A small multi-label audio tagger, trained from scratch.
Model: 16.6M parameters, log mel input, arch transformer, norm layernorm_no_bias, activation quick_gelu, moe expert_choice, num experts 16, layers 8, width 384.
Training: adam_atan2 at rate 0.001, 29600 steps, batches of 192.
Rows from block 3 of a small multi-label audio tagger, named by matrix and row number. Rows with one number within an expert belong to one neuron, the router's apart. Each number is 500 + 25 x the weight over its row's rms, rounded and kept within 0 to 999. All counts start at 0. Numbers have three digits each.
Before each expert's rows are labels from the 100 clips, of 14976, where the router gives the expert most weight on average: "lies over" is the class under the peak; "top examples" is what is common among them. Only what is clearly more common there than usual is listed. The data: telephone keypad tones over noise or synthetic speech. In brackets: how many of the 100.
# router: router (model.blocks.3.mlp.router.weight, 16x384), inputs 128-255
# up: expert up (model.blocks.3.mlp.up, 16x96x384), inputs 128-255
# down: expert down (model.blocks.3.mlp.down, 16x384x96, transposed), outputs 128-255

# expert 1
lies over: key "3" (42)
top examples: key "3" (97); reverberation (75); pink noise (40); first key: 3 (39)
router.1:476495517484488523524499510499495471502495485500472540518526486485509527524453507526503482539484487473481483476538496508528493488470562492530493487488494505476419481500530473502481530502514501479540510481542515508493525467496482477436488450462478496516481524484479499476534508460521500492536494486513534480498517509487523490516519512498452501486489528497488474512492474599512478500483
up.0:465489562469529533484536536481562517453495509462532491479494491504457512497524524488493546534521513501510465527497486506493467498522542495527514504474496555454510487519498480521471495580485484476509536487499497507504508492490532497491478500536526495483479478520475464505466536453515506505484489424494531475488480507489487544470492526490498502497500524487505467483505462484521454500494
down.0:500516531513513521491496486525497457492535460503487517496489482504513487523542503510496583481468479505507506491522512485500469529513541520539511475480510528542483472440486525522496483498503464516467485470489514527556496518544475465483501459549496513511518501501543486512485523509497512502513482454513518487507506498499503488499483511489498484452512493520491467498485510477553479529477
up.1:516480517500548528521502536485509521549550462496501519513479468518500507511503497482523518495547523477533513502504535458496489465469471512482460514522486467520484516514526510531442514526533444515517491518470474463479503503509546551520532530474500491513498494541569460525485501492460487478500501484542518482493480481477492506501512509485527508483488508510531481490513523414502525492492
down.1:541492454463427515535521466444523532517462500512516519496502509507515502447461497543500519497502507518514483513495508546543457525533507455525511497530505478459476500521506512493501534526528528550538554520467479478450510488511512455495484493512455503457531541512485533528502498516509517482562509504482507528511499496502519509490514493527523477514511520469481511547532478485483471468479
up.2:495501481479494514492544539462480494471527535513494512494579521513522513492435533510494528531516525480491470521518541505470476499472543501506509481522492557507551476488495490502502542516508498476519529524417538517464536542489507496479526531492516526500493549505481478455494496460474462509530490488452482488501531446518511491516483534492530491512493497490527517501515511501482513523473
down.2:524507499507459538506530492509478493482496495485509503487577504546500474496503510516493431467473477525519496507485522542493523514506480463525524474519490473474523486556500527529513445496494513540509491504467466525522487480488502479472501549481530461478492535557515467510494506502513529472537495486482517529527483446514544509480475532522483512505493485471548473513513506480452451488532
up.3:514486470444535495541535517434510504525532495519497466519470466507522485505515468490523562476518490504517501483485531475488493475511535520517442512496500498488533497500516493497478531528519503536508491537450474462524504480498544516486539515521497497481505502484517522490503503482478484485506516486496520492510487521496495521536526461509528477519451489479502514517496509466493518514478
down.3:515489505488461478495528493449487526508498468501490495484481488498497534466468450505521528467470507499496487507497497514518475516545521492522470507534525495496484485499533513496525506513526473525510509511479501471475515504514504494479540530485498515443536507498527541516484494530467521467558479501507501497495498489493501493501493488497529462492542468481507497539516476458531520478462
up.4:549506505512588491462485487501531520497534510474498527500485473460505546497465471482544492487504490504479493506498503495481534521472506549501469469546502467525519474519519493522493483521516451480506474537506521481484521518496489576488535517518486443512587491519498508517510471520501491454485507453503480472481515510522519467508511546469484559492496523544502532476517541475535492531530
down.4:532494486500449492513476481493525549545455513496508518451492524485499504445451519522505522491502529500503468510506499549535497465515483480509530521535481458466474514521515489495479493540520539523554558495511491496441494534482521454498505513532461493454500522510491525529519497513517479468518532499475480522503514542497505491477500473532495510533523503508507509530531493484459464465487
up.5:490497534521545493515524510518472485499479496514495551486473494475538492526482486541510493462466480495479500503547501502487463501492542556513449499485486495489545468507517497539476507499522492482504519489472491454478482500466536511531527550513485470488505498488479508474548489477477496485518504485494481443529531511504530494505507504518525514486468534542500451503507474471474466502494
down.5:553503481515451491496477470520515497545456495518521538457520516512521495464470540509487497493514529517521446526492527511490515493522485467518520537503505461476491486541486510489477477548518553532532536501503533523468486519493503456484517542523476481474491518501538495529485528547527518478521520513482510540520490498517523539503518503547480509537516479505512508534525499490461494460489
up.6:554526483477565515470489499498529525523522496492498526498490464470515541503483467486543495496517503517489505508513498470490535516474504539503476478542487450523520476511517495512474479502498450510512498545492511465482528525502505567503549514533489447494568492519522516522504490519478493450505513474504479506482482517517514467514505537473500549487506532520499521482515565477520523534551
down.6:527489489501442488516488492483516546540458511505515527450489519495506504444448505527506519496499523506511469515495506540537479477519480482513525511533491459466481506516500485481500494545520530521553552497509479487447491531483520458495510501527460500449495514514493531526527490506502478467524525496475487514512514538504510497469495471534502504527519506501510497534547489492466457464477
up.7:473468472496480538526501510502543477483529505485484493525521497495484498490528480497467477520493501496489456475510496528490472478489542477488493509484552498504517486512507473516492486518458524505493490475523451540516473505519505461477465484503498498511473534499493471493513538469488480545485495477506504496491492490502477527484493480505514497484483497503530499489519485520462499463479
down.7:510479527542540517530517496521485481478539487527474485533509527501464472526527496497487542473477483482501509449506493494481495483478544465520538512481513511494531512497476523512474455472478522510496475507474486554530469483501497497491498481521514500545524488466535477491488512492511526521483505494511519528495517505501493491513459540489501495507500476518537472491482543432509494509513
up.8:503523531485515484506512458510529499482512472513491544528522447466452476581555527475496503454526488503475482525442531483505497529478526515493478482513535502494501506493508498483470471493466490495499499503511465491505461496543496506547516531482519500545456447501513508505498536494481512500507530491543507486475504484472504518480515498491524551527555542457495548495547488416466477510498
down.8:501511468515504522537471485514527487517518518469486480470468513504490482473533526496513482527548538481485458471509475523477516492512505506442526475543485502511504522482476509502490473484466553514468512509495471458458529465494468482495437496543475509491555509491447518485520517474528465504515511505501490533497591489480503492518469455461487489544501541557493520504507491481444480537484

# expert 10
lies over: key "8" (45); key "7" (34)
top examples: key "7" (86); key "8" (81); reverberation (61); key "9" (55)
router.10:505524511498491472524478476496514491521447443467502483494500497472483507532491525503540503511488467495474507510504507483504530511519548481500486559527451512463500459524504518500500493470506457498476531514488550499488539493484486482598524514516438503477502525500511481506502504496489492470476515534481492524516477516502511498484519494520417523547560481481472494488503506462490506488499
up.0:494510511459517530518505521495507512517470527553513498501467502517464482503482477468459493470504498507511470464503550543489512509490492552522469435491485497545517506500465477518492537489504518509523511521520461480558517467502542494479495467541492511502519503498444529504521475482494510459504503433549462481514513511507543489561513496510545485506464537495555555515462499516486524546512
down.0:503522490527485491516471503509506457542455472540502501487501480497486452539464563520484485497542496504512455486488508505487494477506522475484546529470501494473478503525517466502485491506509550515509525494496498505496459534525545456517445479496492495512472538494495507512457537512514475476514572513486510548509507512504511493509488473473513522597515503478553544494497469501500498512479
up.1:493500477480446479526505489531485477517490455530498489486530501476517504477495520477487498511508523508507511499547510550487471552513505487524537491497490465484459520488507492473515527466483489482526514501575529494481516455479523470485489456466456492468486514456455502479531466513504531517488509498499497514519534441496508489487471480512504486487484504477502460495523475582491480510473
down.1:504499457533499498477472435476480482509516470446465481501458535517475444494505500528508509522496475470472528489513485473543504477516492557536534509523488548524488521461486506505495518501481534484512561471502542486498510528520411523482488500490466542483504458537469510473564475522521476503490477486509477487479491475466491477469475459467461495470465517522466479490486488495498470485526
up.2:506501521460463493539527500487486469521521502513529466516468442485484472490469521508476553515508474479495495505501534471471486490515514491483462513487542472484486485471465527507482482448534477538508524490481490439492497422505487494492521505467449487491476473552520510497542535506484505511498512477536503506531488506534500499533526516511508497509500509430520472470521478493457492496464
down.2:493499515459473537510552495469526505503470534505470447484520455496494493482483517554538500491464494452446519485492482488513476495496532504522494519519529518490487492503499497509498471461461471513541506486492499514512452499489532456494496512519492476508484525478479472458469524468463521502552485474480464495475487487496508452501488481516512467468516483496509504514463524497530480473508
up.3:520463450479453463514486541566472508507499510497531469522487506454478538519494494479459496504518560497519516504508486502499518477477467494469505491489527511534470545495517493539545512456496503508466522498532527466469490489502531483490488476478510491503481450480473545467533456501516481518451491540521483475521539498483494505546531456504546456494542493502516473509504493472505533494491
down.3:500469514493487501510493544519474535457544538463508486531518525475498538469514488487514527499448477518504555501533477515501470478477515480515505510487498485504485493467503523526484514519484513535512481485520497545481540531468474503479559529497532541471524487532510510521521492483495469491490462506532469498504483498486481505483489545526470474456528509489488458467524536482514469508496
up.4:541494497491534522473455465493520516491491516529505514515481474481495515507494433489515477504456482511482529496506514495503490490493484511521491469526556501517516506489519506512463492508504502466504482504513495501472495503537457556475524495483508511529567518475470481562506510503517504462516492487471502504523474557520488486536514528520531524526528514534547474483486562527501517509540
down.4:515515459510465490533463458488511473536458495488500490486504492506499482493477564536523505478524455499494488512481495512508494470522512483521532522498522502493461509513525475507475493499502571520529551492514504481470489527533494445478459509528483551489500516498492521507486536507546492485527538497474488557491525506481510503468495462496506480568572504500541505514497494486479468496502
up.5:512497485503494520472513536498479495486530531525520503504506514494501501525487485474485511502474515492554505494521457509538494469506536496510540473506551481521495529492499503487451489512431521501482487496546499481510521545510519529433445476490535485487509512503469530521501485501523524493521488451495520505507531513479518514532476482497519452479464538545526526529507485528571507495509
down.5:500552460472492534498507483498479516494517524533515492450523507512530504535533495498546521445506517515498475511451508543454561480535521468475471522540450490513489524509531500501485473483496554505483478519527509475484504490499508481515470541543512498504480504507512453525481565481525509523506473470464518541498544476500543534491502491493495469525529503480488520491510507461493488500507
up.6:497478526500511503510531496522466518518484526490495515498475511510470501549468492508484494509494484467520513484444473494537499445538444503457461482495492514518500547470514508501462439477488490512493506510514450459497486472536489534470502509476470486465499457536485519512512510507516497505485517511493476498498555484476504503516470478463512509506510517520565509517502477472495513456524
down.6:527522465503519511523464462456483483467509493530491488537475537501506486530511519494540493459512484508494488510501522519463527470532509457466514547519494479463521535533487515462445502499469551508483499542499470476495484463478469530493492497495501498525508490482522467498535484456553514501494509502496519564504505521515512518475535483463509475577543516481482522494525545495461479527501
up.7:501489537478522446476532507494523553491458519503462488473456531492514514477530503542506481554471493555519494485509511513521506519475538537507485515504490518535476519490504491438502512536474478508555511472532490514505516487474554500488526522538516492493549491423467522504478459493497480477509504503501486487491486449502502516493507432511507498518453510511487515524494509488496498496490
down.7:505490502518508499468464502519471472502511522498537544490496476487512500504493500504515529483536518535550508516503526464524475554530500508491508469440521472523537491484495498510485530542562505496499491445519520509503548541509523512494488489521524514503482493524538568547492531549494500512518539479556532491516487487523479507508512517495449511512498515498519540480493441541545526511502
up.8:471485511481498524479513520496534509493472556527527495490474499465502468446461465501500493514499461510499526468520505527485491498468460516463488480472524514506495532494496493531456513516465545495468493445499476524519511519538530514475519480521558488525555498484462499534495507488528492490533504459508490467538504505505493494523491498513539498549532530519524519468473484500499523486473
down.8:484537510488469480526503513498526497511482498525466474512549492484467475505479528513490493520463466475470476471499497529468520459500510482512538509540516508467490529555534494540450499470477540513524516537497480522497461513491528476471508498515492522510481503542495472476487535467512518484489513507470484539485514514484494499483474482520518481548548519481566500513535546481483478480500

# expert 12
lies over: key "5" (50)
top examples: key "5" (89); key "4" (74); reverberation (67); last key: 5 (26)
router.12:505527501508512444511510477479481525528480481523492522497505517452532499518499499509484487499468486507482523489491555531473474505503491517542460500494556544534487508550508501516505513527497496500523515494500531554501491479502502466508530491518478464522515487490499501486488459485471478493483504591438480477467499519491508480507515486510556479484550478509537483496523509448456491485491
up.0:482472560510509479457509493502502504464547504502500494481508504508494505445500536463502460503517518515445475496487527496488490476485502499542493509478544535516488479459501523492545512501519455490490507478530493488488490491506479515462483498486467531499536488506443464505497494464481497452482525458559475507499523533499527486450491535475464499510497584492490534461515456493505448501533
down.0:477472495495465485504523553556483525487480566485490488480480471482497521471489493530524494530445476484488535506495511510473500510520493492499542547526486520466483463555511532519511449490489563494526490508529513536503481534466532480518511522467565496498491476519496481497460525486454555512538448478501481527500509489487509484473483521541474455519459522492551497503469535486506488493546
up.1:530493489460522522479446479471523522512536512518517506520517516577479488511514415509548537465505497506513509507504496493474522473503472499486463516521451518556483486540551486499548489504497519514499513548493510520489485502498497521511485486526538481482521538522539526505482508543474497479452507440529469530505477465486474479508477474474455519504432487562459508477476516526503504505535
down.1:455498489548518500453485492525470487470509492503483467496499516526470467505499510493503495491476487475492507472492513459501485507551495499479510519481475505488491529481539514483494514467468503464465477515525552500519461508504477491560494503490498477517468479505539464489457522526460501540534434524476503480485473538492474472509483497492482439455442472488485493490468473496532506474554
up.2:501485509468518508505476490503470511542514523519502496499490489562496516510535445534518557511541524480456445500455504521474484508501469503514464519478486497521548463476496488487489493492494515493549455500441481519489462480510508519420522525496500505517521448459505494533484494511512515474473515476519492491505512517482500484580504519492457496512528499537477529478487487501470488489496
down.2:526512500489449469548471505468517514490454500503520518488520491526519526471467507540508557474463458517519513507516509565502445496493501466549495504505504518473505489510496520523493530515532545571561532481478523539456504529501528457485502503539499521484517488480479511524503481476503507446528514472491520540513503495518518509507486504544510475524532485482497491516523528486533453497502
up.3:474499455490462512524501501490454425488486532498524495469559429491506517461501491523482507482470504499504494495513501497480457498499547479479523500496524520512482504483461428520502479521499563523470525476517489530494504482478478443456451498509501510522483550467490491467491521513514476529524497505488540532486463488503513492522443489513501458502494466511492499468511492568513537462487
down.3:507519447473506488495473465500520513486487517442437532503499467532499514476467493464549534506478461454429521547520459512503514453487511495476484555474507478498484486501541438522474489493489529470487512504490477502477543509508468481466465489504495530493480488522491499500484514494532468493499487460478441498489481503446515504523547515496477483515489506508504509448485496505514505521538
up.4:499562541526532481506482506482480480470516498507477506476535515501528495493494500453524483475553512474512473493537543477508477485490491490453444513489425518454535525491521477489548489516499499467474501472481542487492494530515488508504493497500464529484508504516522465498499470495535463503501486511479482478465480500516497486454472460525479506505521509517497489497561462469474513480473
down.4:454488496500473523493493507490520480490450538487480482522473471485488485483496502546489524516481487490480536492516497519493463507546522497509531454504517536450510484533487504523531524476473480466535503457475529498530446521478554487535499510529513502540495515493469486509467512512520521526535504512509483483495550467484488475534504467495585454502534486484514504526468450492537458475534
up.5:516482569485517499506512496544484532485483534508491539556512503492505512477486496499542517527469472493539497501503522520520513487463499482510508481500545510515522521480479484516535497484489487487532465495499500546500493490487499509547553484510535511518527546541499478522499513469537536470490483491501505499493511489504493469446540515516467531518505497491489473511522511433508487469517
down.5:515498541554520499456489489528522468489522445533543539465482548523545461537503515501493510482528527534552474515498522532491524530492472513478501473508488530519513514469512514449513529531543495516499506452495523506491499493539497520474456474518495451507530506493484526514521465506541474482491545486508542520515490454526497487518479496435494526500509512525477543470495456520496501503471
up.6:527494470503511467464482449509524508510500530496486507503527504499523525516547427514519499522484508539534489493498511500514527534509533531493483494509495544558486557552533498450490462544501522520505482487521520536517454552511513497492498472519539488493538525479482522504556514528508491529480498493503467457502503475500515516490480509550494531518470487577471505466449504510502469462495
down.6:473500501488505480483522489506497475479477515438493491472512487487479510474496535489513473514487463456486566488476463439548464516492492498523494502458477502514495554472519463493503479466500491493509519499533501503533514525493492515494529489513522550484482489502518488505476538537486517515511477455502474472472503518450461520492519479535481473484438474482473480515475508484543521477516
up.7:495495514468517514491521524469505509501479514512574537512487531585499526549504515479505486534496513479539479496505483461538515507483501514490503471524440511514479524468498490501530464493469483494519494536487490451536494492499522495482511481521479503473481514527482490496517491432505492502514492470488472517521573465517493504506486497499510527487472505501481512483527519496501501497499
down.7:489498520542526496494483538506464523454535529500494489502511501524487502487509423452449557517442488505498518465503498547469493500451524494458449514487498505499481477457499518525536507465494506477473482476493473517539505490493495520509489510511517470520515465493485465500524506453538484521484472478523494499501523486501480477502487519469502498514495509531476477455512514504510488534532
up.8:493499502493472518504508475502546503492488492538512441501525465490516506530542503482531463453498475500467498474482503499470470524502564487513511516487521505507524468504525500545486470461449491493467504508515515512469470510516473497466491507519530528499502494559544481503525551510453479506454475460530511520515469467460521529496498510506460484505539522467492463475521512512497510480509
down.8:486530508527515500536477500450545512537461470501521483515496556459492464492510515515491483493505511512523475478533496552515480502495498528509467509498492493521500551502522513480477511511532508535480541453536556471488510511533525474485474484564476512519510527451472525514535456529518473496486529507473519496499482478504492476500500517504523551537469489501521515497520495537488490494520

# expert 5
lies over: key "B" (40)
top examples: key "B" (84); key "C" (77); reverberation (73); first key: B (25)
router.5:488492522507489492456473512501523476469480510509548492498512551424481497498486496496504482512474499511549483481499512480541494505508508520495523482489463504488540501508498515539481517529502481457484504506569459462500516505498523474532465553499509502498485518520456475450479486469527517496487517550483515493524525468515504492466465514534496492474466483518519510502498490559569427526521
up.0:529518503477492541488484516507532437487507489489497511512476463523517472505505505494495511475460498507469504472537526450487479510505543489518509488490523473477472514502530550478463506488511505501503514520524498470542511475513523540480496484478530577453475468491518494532489519523515524521553494464478486539492504534511491485537505508464501537500499558515520468475479493513511512484533
down.0:435526465498485535504472495516473480518525505514503524506520508520493520523534528506493498483474489513500491492510509508442538495524498513477479511554493515532495523480520539519501484495512485459445471531502522423527519521538491472516490476521474545503506505491455491497503544472492506499504493507478508519503517518510485499492518473460508509516456500524523508502508517498486497560489
up.1:500474512509495509451544507522489510450534521509452497488519481500487512477542526508469488561514499500489499519476518510517519504503544470455552469501531541492455477479514490468533498532481479475489510498509527539515500528473513499496476490505482485487504554480470485492510486494531501497513549481507526521498523525507475493547489527496505510491502583494483512525462497467529468524528
down.1:487526500528489487490526506476468464529494489508496503510479486471478492532527497485510493448468490482485475479462509538456513514507535496527497524516511522513482457492534510566547497468498499545519476508461468516548477518532526480494532482452485528507486534490525467492520458514490504471496489509493495514502505459481476479458487512538504498503507517492468486497514526514502535500510
up.2:508500489525512512497473474485480505466523519505506527490480512502517525482531491498521527501473475498506536499537477502519480481521531508491505530504519478502510541450478496491510490505487502454480461508549515477487502486481484507534482456531513487480507529488491471491475483522529514514483481517513498511466446480484480485484569503529499484462506504516526498524456511459512487525542
down.2:494538502513484503498512519469491530513450534447505537464514491518510476473518508512500491524454485500514517526464498555500471480492479536535516527489494520492503507534473521493488488506511524515531537448566580532500496537495510496498493529535529512513499516462463484526493536544509461490512494534485496497495454501495515484475506525561482513528477478515505501519461484469512478502563
up.3:506502507527499447549507511519454496467448532475485494498472494524470512522469514521469520530432449537496548483502508515486492473500568495536498426466472505481479459521494461511449458501491509471527455487498516494514492487519499497511476518471515484503503498473475493504526429488515517519556497511485509460482522495510537507533486524537549489514486545575486506520485492481512484460520
down.3:554506525491514481508556511499469487482531484476469481499495494482519490490474497490499511522533488483522485463456496492548462546466528455509491493471498497513488487468498451531479507492527515527522524490517456514493484498506503514495448499454527480479497484521530498514491525480489511504496513483491489490503505503491536504468493503495514500500518497515483459484535512474500512443483
up.4:517480506521497510521438498529547490524526489547447519511499480512456467497511520493514479474525538485502543501551471517467473499490542508500499467507499477525461503544464554531486501459499489489495467523520501488496459480484499534509507483506490506459511478473488476512474527540498505503523504491513507555470538492512503470506519519494546489523496534523479478486472531464522474479519
down.4:481492475500509499499474510495505516516513503486466458495481511501470490549511509482504513514518509464471490450509434484482549450489506516449492498551482485509501509484528486519464472462467503490480482532507513438506483495506478516503479511500476502489474503505460467457522496467495467508472507500476446504464546507448458460486518446445510492511533521518506514463526533500479481528477
up.5:488526519507535512495534486553482502501475485521511483487531466506522457497509520493511502519457521508465487503500495510475509512464498550487483480490495508509401503509488512485557515488474486502483472472545522499526492522500502499501506483537518529536485475490529476502519545491512505471507526522529484432468453530523473500500534509505549505491491506503480537523495498461495459516513
down.5:512474482486433532530507516525480458517498487509454494527555484504452501526483517499497487489473478482464491481470488510479501482478524465515512505505480473458477501515514473514504495497485524587520502559479436494503478478495521464499516463498479527471471507474521478482464520495474500472506514494498477523482499502482482506514490478557507468531525524445526476510514546488495492487441
up.6:533523511480510529464494486485508534521534502484457526505484471501537493522553469479531508514486498536486463500487498515525493490472524515518467465510497525518481487506529532514485502506493480568540541495481531524534473514501479517491521460504477528509536469497532570516510498498503497472520496476528516487479464569509495468508508499493520539514517526487468469524546510483481479506478
down.6:451516498525455534498508499498466472536462476497504495504509501500481491509490514515501518502447443481496509484486501495465490493511518499525500524517480518512497524467523513502517499487514458510526493487536534474560469544543510457502504493550463542485481539471500444485502490484490503466550496487473502481484479509496489475490498472512483495488487522490525442527497517469543477506515
up.7:547504523479533500453504491454509527513560510478465532499482482501531498499513490500525510507491517557489494495506507491514512480463520524500510488517496541511482507499533518496480504494492497561527544506448522512525472532481479528465535463503483516507556492515527563518485497499516513461510522462558509527482475568513510501513505533482502542527505545469475506516544530488505496495515
down.7:457515479512451515498473504511462474539468477484498492485476498491474496497480505520515529506441453483479508481480498512459482482520532512533520527529489530514479515458497517499523500489506481512529498480531531481535487550538501456494505503530463557467506519485484477490523506491482495445537492472519493502483492492487474466497523464516485494492514539493496468520480510483540500525508
up.8:499464474499523459490491519486510538534527483495529497570487468509531464518556463518514481474487526517512502496480498522488491465482520555502498493510523480517503483515509531477469494495511461524504457516533533466521492504504516523464562516515514529510524518488505520504505490499497465462488442450475472485494482513465529484503527509466493501473504542495511485520523531484454466515464
down.8:432541489526489494488474482481467489536506468473515514469474529490485485518518522485509497506472473517515495453502466506473517479517490536495454474526483513537512542447520513486516485475513467471491490484530536439514508538544480480490490518562480557471505519493459524457533500506493453472496500494469494470471521507498451479471530465459492504491504498524491499490509485525502512534515

# expert 2
lies over: key "#" (26)
top examples: key "D" (85); key "#" (79); reverberation (69); first key: D (26)
router.2:465540510493479489517498518483467505514483494506499474494491530585498481473488504504445507500523512509535527490478473493502459505464495488495529493458463463513479507485538522485524519494528490562530501532514459505500493525499533486485481503495523504519466510506517537507533499500480495507503480386490493525507486500504515495516484509533485484482473504486538494497521493532494538491496
up.0:471504553480491521494559534453492457471526531499486469481491500526485481472471539503479492474508500489500491499478479515491472518509474465464519485466535536467512544472499495460494489536499530494446516495513470491505513493496501491528464461511556494495446514559478501445524515434497498552508501488486514492488538484512490520494498499503500516555495496503538476507477452497488534462482
down.0:540514483513498517507498485519493502504487534485540558496523522474541520454506475506511477506544526546559495558538550514491486558516488487525506509501465488490507521512508510485515505543501523501525501481505527506514527498459518506489519506514500496520545495485496531534504487524519520495518528515503543518551510513552541546510502494534507531530493467501490508538501467504478538502511
up.1:534461482501505501544449505499504514491475475485490480514501500486480522509502491499487536496497515460496525522492516509501512490530548519456491501499513466512554490508492471521439474467505502477524511548454502480488527506536468515453527528447454441506505501494493455470514471467464518510448465508489507503513539525500495510520538511508486472480531566515527485470525519490454571517506
down.1:522508467455487546535474494589459511482525535488512516518538461485524507471520497518484450524508519515520505518511532551454507475477489495485495518521481484501481481511510506483490504519502565534473491506523499501475535490497500494511481500467537518492541478508477496535462532470545528523531484501485505538526480474520530519520515503487455473525463534573514501480472502537459493525490
up.2:544498478494500502525481498498485478507512493491510520507478505539477525514451489497465533506479500463494477515509513523492484494525462479504488503484500496485503477516514497469501492504458474494515478507453449505518486513510537522527529502489471498515466470523511491460501497535476473478475508497492526461460542512492500526495507510466518460472506521530537513542463498425507495519468
down.2:491512505557532467518538465460495517506494449482485473512478523517476449517472516473474500525498468488492492494519457499472532421481475503502484519491490517455510528537461476522487474442472522492507538499496504515495440493489446531520500503476501514523477502500485483449544476482532474507460491555495478495485492503462502469494490499471492494502471462499520456458525543498458516474524
up.3:523503474492517479496462484492505498535486471562484502505533450459527500492477497542528499476506497532512520503492515473472530456496543525491490502531502442534504470521482508519461487445497506506513516526493518475521524495490444527533525545491461498512533496502502506529476492524489511455501554531460472546524514566511514520510515498474525511503530508490497507472532549454508494511536
down.3:500507503549527521490480462555513478477487482509505475484450491524499481494474538490530502477492474486480507458514476484493512468448480455484507529474441484463481501506538470529486512470491513484531493496502464552477502473505516521496487521481513465507518494493506459485498561489533521492474526475424497530476531485469488482518495469491501496524477493548510479497440516520495511473503
up.4:510502498461504537485482525507472462519496552536517487536527496462514520452484457476506458505495526472523510508542549490500497509492491513502475512477512525476536462557526524534474464522509501455521470488515464484512515511531493489427497512470510512516491509471506468472516480466504476522466504528558527454541462475518516482492505490536503502467491543554494556480506495528529501533485
down.4:493510540481464527510497516508531519466506529480489482507547534481492483469484508488509525477463525489485523479536466531511466475482526501500533488461467507483514542499517504527461499531519552507497506472538488551449525515468541486464504495518539495524499480511493499509449511515505503531525486522454457502477433467470502481473503557507500486515483518516508497477490482462527464475511
up.5:505471514501481482511493478529471524552533489504501520498501502460512489477536534505504500485485500474500507496486534492508535489499524526451476524520453471530494508476523494489523485461492452492499489512500505467491474448481458506595543545506483491502527476503528478504522532498462488497494490542490500516497514519498515515491493506477463472478487470451482473436471537495471531516505
down.5:475487517487452504548486526510520513557437486528530516505506505494514501495473539549499486470507501510511473485485525526520465492509518468533529480522514500440514507550502520520481505516531485533525532518495471482522465495518561452480497541503482497484496505496453524502468509458483506440500546520476519536497513464528510492510535468512518519544513479489525543539531525478471468514473
up.6:497477530488512487482547515504503510493493534514513512507483496465488468480504476481487434484535518493490549495518529466498476536493489529487488507478502547497520507494551505536517525553471444476494492483517525495525508499507522516446536473505471549518500487492488539460506465496467491477442519510591493436507503488519480502502485479531475480474497566533469488493505472513489484503463
down.6:461484533497466521517526537536503500489491521478452460507552480467466491511493544509489547517486504459466535455492445494530465458500520495498523489474458460490499511482516475527465486490479512502490487493550484471468498519486537478491490519517533522496489493500490481485443551487469474526525487499499446482451482494449473476509510502493472452503504527510517482498488485465530451506467
up.7:484495549482551544540496535511484515527479475480468532482482459460492479488479469527525450495492523484519490509489489503469473488522527518511477487499525489483512526492531503493496476503469481523496502535464485492480516526468552513473532528499510519504504482508508490518477505461495496441513534550493543496483450541502516480437521489509523500508498511501489514515545523464483498509491
down.7:522490500504469533496447500559493476473498497533529539475510507480524505503504539549505512505472486541548492529515538559455485522486535491511529514508479493501506480504484533494523516551540542566489484483486527551504523501497511477535494491513511468473512505503510522555472502486513517460530548519506546558536485462533542539525525505498464501550470524485465545503462492491515483529474
up.8:470531502482471522497544494478510492501491529496509510491502526515459505481478488486483504522479531496513519503559493503536492513519480489523512537485452485495476501537526501494521462536509510500512510503504487517488502486480579479466477524486543499495486459519492521501458497543489483499501524512495506531515531476514501503488534505508519516511462507498518514543463480485539514525515
down.8:519527478539517480508525423471492499509507460492528495467468520533527449481505482508506510524515453512507483517512476515484530439478483516524489550496489523443478501537456470502467471485509546482517561468530497531464492501533450540499495495441492496510507494489493500507526511498564488504484498514491507507508486459483531493451511497468488481493504512558515474476493515495464497454529